config = dict(
    train_examples=36250,
    translate=0.06,
    mask_ratio=0.75,
    encoder_activation='swiglu',
    encoder_head_dim=32,
    encoder_parallel_block=False,
    encoder_inner_norm=False,
    encoder_expert_mlp_ratio=0.5,
    encoder_width=256,
    encoder_positions='learned',
    decoder_width=256,
    lr=0.0059,
    orthogonalizer='polar_express',
    weight_decay=0.04,
    adamw_weight_decay_other_params=0.01,
)
Rows from block 4 of the encoder of a small masked image model, named by matrix and row number. Rows with one number within an expert belong to one neuron, the router's apart. Each number is 500 + 25 x the weight over its row's rms, rounded and kept within 0 to 999. All counts start at 0. Numbers have three digits each.
After each expert's rows are labels from the 100 images, of 14976, where the router gives the expert most weight on average: "strongest on" is what is common among them; "patch colour" is the nearest of a few named colours to the mean colour under the peak. Only what is clearly more common there than usual is listed. The data: rendered landscapes of hills, water and sky.
# router: slot weights (encoder.blocks.4.mlp.router.weight, 16x256, trained with AdamW), inputs 192-255
# gate: expert gate (encoder.blocks.4.mlp.gate, 8x128x256), inputs 192-255
# up: expert up (encoder.blocks.4.mlp.up, 8x128x256), inputs 192-255
# down: expert down (encoder.blocks.4.mlp.down, 8x256x128, transposed), outputs 192-255

# expert 6
router.12:494503478562487530498510503480500511505484478484482553480563468511449479504504524545479467465518454473494521490503540483486503517473472452531480533502516494524490490525459502514461507505437475
router.13:520510503496516493486555458525445516470507492489513482522526474518491462511471513503495475468452513516486512479521504490477520497520514473548464507500502503500524514512516492518521432536479521
gate.0:497490512495542512539456488515497545521484532485505502492531505470476541526467473491510518488472487480450490489522475504510470505528526472543491499492499496486544512482494509561499481509437477
up.0:479489494515481524531533485429535467530472498531469504489489489538506475510504496523512494481512544489503454528435482525487488518476510504453516499512479539493500511520519536436498509459528505
down.0:482473490528466513500483522508515545537475509508458478456522525509527533512508541510500488518529519504501522503520501481490456517486505498521506521507480543520480533486511473486552502469512519
gate.1:523484521483530486475530483517518475512496507501505466485506508477548524525501509487497516504476534491494545475502560478437501514518493507518525530512494483524499463523500561494462524495448495
up.1:477515478526495547527464536494511537513487484518479503493487499528456496482510485533486501500504478510464478511495467503575457508504484514491491462478499518461536573483522418492509488509551499
down.1:454535461503485505496508504561504532516507497480480505494495478493469524511486477513486514519476513523518492490506490452542511504500486518505470511489469554479515575486484502501536437515519504
strongest on: high relief; snowy peaks
patch colour: brown

# expert 0
router.0:464490503569547534456477558518464493459490497506523496488512432493464484461510530494518507491490455491531512521479473550502516453524487467502491472538499522500496535499527470488490527503484492
router.1:493500501518533536506488486499486518514494506528505471496531487508499503525455557486515450489510489525507532482450481512522532468498483480549468489473474501515449538464513482451453516491525510
gate.0:519511509519495541542454518502501521513476463531507484509463480533484516509484495504509498468473520454483492476484534541501482504504550516502540448498462456494573509472528516445443552493537513
up.0:498532470459482472471485534476519474508509543499510477519532501472460524481475504483518482507509472531518516496487491487505475454506488515490500521494529525499506468493490491533572474515505504
down.0:501499503492515477475505547474518483487491549492524452522477471464502477497487489494520500464502487502497511520508509500477514466511496499471545487486504489450453467520500480510523455489474471
gate.1:519486487525518530486526481497429507529527459469526484518497502506516480520512566463511494503516453475515513465478513513465503493503528493532494470509473498512513460470479452488473517493538563
up.1:528491477511469492553502472537499490491491457540507524480480492485527510469498543479479480501515479501523472494510539474507500509484486490496494457489472484535488542467503525458495522508531520
down.1:508492521520480499533523539487500503484485491484504488481485510531522495492454519522470537513512492520513535513506484489558520512504502491475535488499491516563535504526459509491476521481553525
strongest on: sunset; purple alien crags; snowy peaks
patch colour: brown

# expert 1
router.2:512456503529504511478526426514489480491515491481493485526520460495492487532520513482499493467526469467498489496526519513435499530494485519524511516509528521454476512491505498497507497493470465
router.3:483453474517526496473461508499480508509506525487487487495552480491482464525502550485485468503484421488455484524458495555494497509535482481500514478509509529519478546517530463500518499510497510
gate.0:505505485523509483458527494437511479473505455503521513472529467539511495477509491481527468516523497472502504471520454523462463521534490516512478503502532491513464541469498479545439466464488506
up.0:528483489502504502494519535501566518477556533486458526489487521532493480499518505570517501462481509498528495490504484515496428484496445463507548551499519521485482538508479472520504476485514520
down.0:500509476477471505526524497516507474509489510499498474518510521492466558502468468509539474525513482520553508483500530508486479511505466502519497533517487516491531457491456477515494525497471489
gate.1:525531475524512509491508526492473502539494486527491500488432474507492521471472502467532478496500515543492500493515530505474508488509516502518518504518527454522525475472467486491447507495529490
up.1:537467513526455522505507503498500480501513499555512494525521462514501513451524504476508504528508455490529487489454490487496439467491481535442521533525495478520490525493554485455496532543520469
down.1:499512497495487504515474486495504466518510455521468468493547461496524550492510470477471485476465495483522526530501558467492461521515460514513532480529484527516523494508474459503496532518488558
strongest on: snowy peaks
patch colour: grey; brown

# expert 7
router.14:538502465526480518493475487516481514508500439511505507472542478537473484499487534487511491498494496474513512518482494513524446489539498502546538468511458498488562523506518551484500513542494515
router.15:473463507509500503492529469508554472541517461493480469507490490501494517500511499433475459510526494514533474504489527452463488559458538512479534453469503483451506473461536503520467533524483461
gate.0:550556480465532496486474519550514484496477499509505495509492545522466487495534486543486462513513526505491466457478456510500498527479499439515516489513521542501525494480511487511493489513482510
up.0:500490506520447497526509500477519483506497498525460538478449548526492515467483540481497532518505472500522514491488496491513483475476524533515527488487467485509529526487464457524503535539508511
down.0:489486530515481530543520497490539460517484459519494499459532517488482477511466593505505490511460480461513495519466531506526477496451519513498493490508475498506464496511507480485513516533525540
gate.1:481511488503534502465493483471491552471505467484454488543496502517501496535508498486514455495475495522534513491484480519475479497524494505483497506537517493502518458522508516544468489498522490
up.1:487499526493476461495464501474518472551469502481538507485501501508509522475472505539506556492540522488482509484481498495532506508476515525510528501487480512512517533489487474478539514498486497
down.1:458452533515453510519506523492537493542484505540528485494504505500484505448493483556502539502530513456523505477483507506510495499475528505478538516471463515505530532502490500444527518509512499
strongest on: overcast; snowy peaks
patch colour: grey

# expert 2
router.4:470448501534492499477499496517521485524498518469466490526549455459525531508519536474523504510501483504492494560511512467481528475523480507509477477507502504490488530464511514491496489514509447
router.5:471503513483524521484498484492491475529465484502472461495557494497488509480506480515519497480509482496490440493477501533484471518545525525490468476545529541455496498538545499472537477534466482
gate.0:503505486548497473525479514478490478488478508531459516477526506517489532440495514525502520485491508524490495504482492498496531496482515476485510521494505455488551511443557509494499464524473493
up.0:490474479499474478532497495484492470497524476503516506487543468506487508484538525478493461528489493484487497467529426469483526531487490482479486479465499474504509508495547499422504439496496503
down.0:490438553470474437536475501475513512512513500485478446508536475527508506512504512452492500513521506465490508508479534503509468450506513504443506473515497494518517510532500503503470488535497523
gate.1:516497540474510529498534494466514509487503467543503500528458446484518505522501443516547490493506540506503503526443484480454494430493516505464492502527514500526514513514500524523483483515537473
up.1:493452530514493453564497486495539477526490492451494515479483515548481513506542486472498536490532485505496499450507499474498493506497486525470500478461528496508501501525503493514485488482521522
down.1:510540484478523501482500505521525502492531496498567565480490521511520505492505480494475483473509496530516539522493504489439485485442521521493546498445510527525474506504504518497494488485480519
strongest on: overcast; snowy peaks
patch colour: grey

# expert 3
router.6:495486497524517505502539499497501472512485481500466472521561448513501517544460546470507502481501487509480505505520516472508459522496491542525494468495484514469520530510454479487524541486515472
router.7:475495492521483535495527528542449460502534505493449497517512466499479489515494546487507466462499474519518491505471523467501492510520475526482464491527504503482473533488520470484497484519484474
gate.0:540473533512541475486558492492498517502475482515509509528508521509543510503466531477507483480501465518505506473460523511461508498529479543458499511519495511460522449497469564491508507516459479
up.0:497520506499458517554497513505510466515471473527448546501485537520499494497535526514461486474495499517514484516469519493538539536454489517503510506497484513486525491497517504483472484535526523
down.0:472467512487450536519533543483486492511510486507480519461536475506507481501504482528439504517468483525530482476565518500528496524463505526471517522525514548527475500528551532512460465511506497
gate.1:475469538533485494485497525491457520499487502459502485482492501494521504514529501489516488518472506487469469523510477518482475486530511464475501472515507502485501535526505481543480523504493510
up.1:491480522503477515479489526502485532485507482486484501468522500478529517507496515484486492514464495501486496501516481495467492501492528502473485446505481496480493492518494525487455516487479495
down.1:495513525503497494490526472444505532497498519493461498444529488513462552540440485520506483501533511506515531476474503479486466516535540489529484528529504484468547484499461522540509456468504466
strongest on: water: dry; snowy peaks
patch colour: grey

# expert 4
router.8:488455515525496493470523470534527477491506481436489480531506451469534484532504542473467495485505539467558491516484514478472460538487485496477489462486500509468488510458503510493536441515506479
router.9:471489507510515519537521464452512484526548517482490521512507521511520503528526506505502464513530468505529520485495513474442550535500495525510494456520523491508513461497528484483520509517491467
gate.0:506494491527493507479517505532475504494491496533510513496495471527523497541495466477481480493525434524478528470535485460509520502466550528467498477484493475511544468537483539487476485496433490
up.0:494494507501539473458528484515507500496526545483453503503519473492503488521500507521514483477472504478489510487504525498480465480537465482511448565557542487491487496501478480490470500481494481
down.0:514526506486493457445533501444493507476526525477529516482498467469471523580471492552508494496471498473493519508513497493465496497503505485511483558536525505456459474521480467499484503453506528
gate.1:535499506455552533508504482505510477484510513564501483466514512520488498464501488468507456524485502484518455516451496469493512486523491502459483488481539483473525465480477561481489493504500543
up.1:493468546486478532528514518521490481543481515585539506516476514496518542451481501486506540519468500512541468475487449520488507506491527480474520482512483506471504546506528506459486544522494486
down.1:493443559513480509513430499520514477536484498492530487498533475495537526501484491511475510522468531503536467469496527477456473476504508541523535474543474502482524525494517544515463525558445505
strongest on: overcast
patch colour: grey

# expert 5
router.10:550462517452485517521501483512499518492495513517539546469462535511527478475532491483500528498492453487529484497493504528523494500466513505509496551509487512485478440492506528471511519507527498
router.11:468561519483506515522461527504502525484501483484523495441462537503478496509444482539498495471516525516482465532492540509500491490477480480483512497476490513507487480548471499504506535501550553
gate.0:496503516495560504543507487518499494515499492512506538458508486517510469505516528506496518492485529478460476534498484486509516479521505514495474495497530522525492482471485483490499538489570503
up.0:480526511518451488505496472505471450452479483494500495563480527506520545475468500474501497477520488510522514488508512494521492512514515474466520481511510513532501507539503533490495510529453507
down.0:461493478488460498498510477520471492476488488509499499531507517487501518475499480446507523516490486530504554493513543530520497516517490500473528491521516492485502488533488491501530482522499501
gate.1:499466477509476555482482512516477531508445482466473487506535542497537510503515492521489466526515439525513493469485521511524516508492496549480534478530520467521517501491496491468470492519481518
up.1:516465512497462535493453552528477531487481491458469480527493532490490472518543480512501488490515443525538462515497481522503512502486503533493512455525549496502502487462474472488475530508472516
down.1:507480509488459509462452556502485471442476450494486492518481545517504517517526466480498468505523507505527487499478469539510493514484515547522475486512534493503524507473502470500437530512483504
strongest on: noon; green hills
patch colour: cyan; white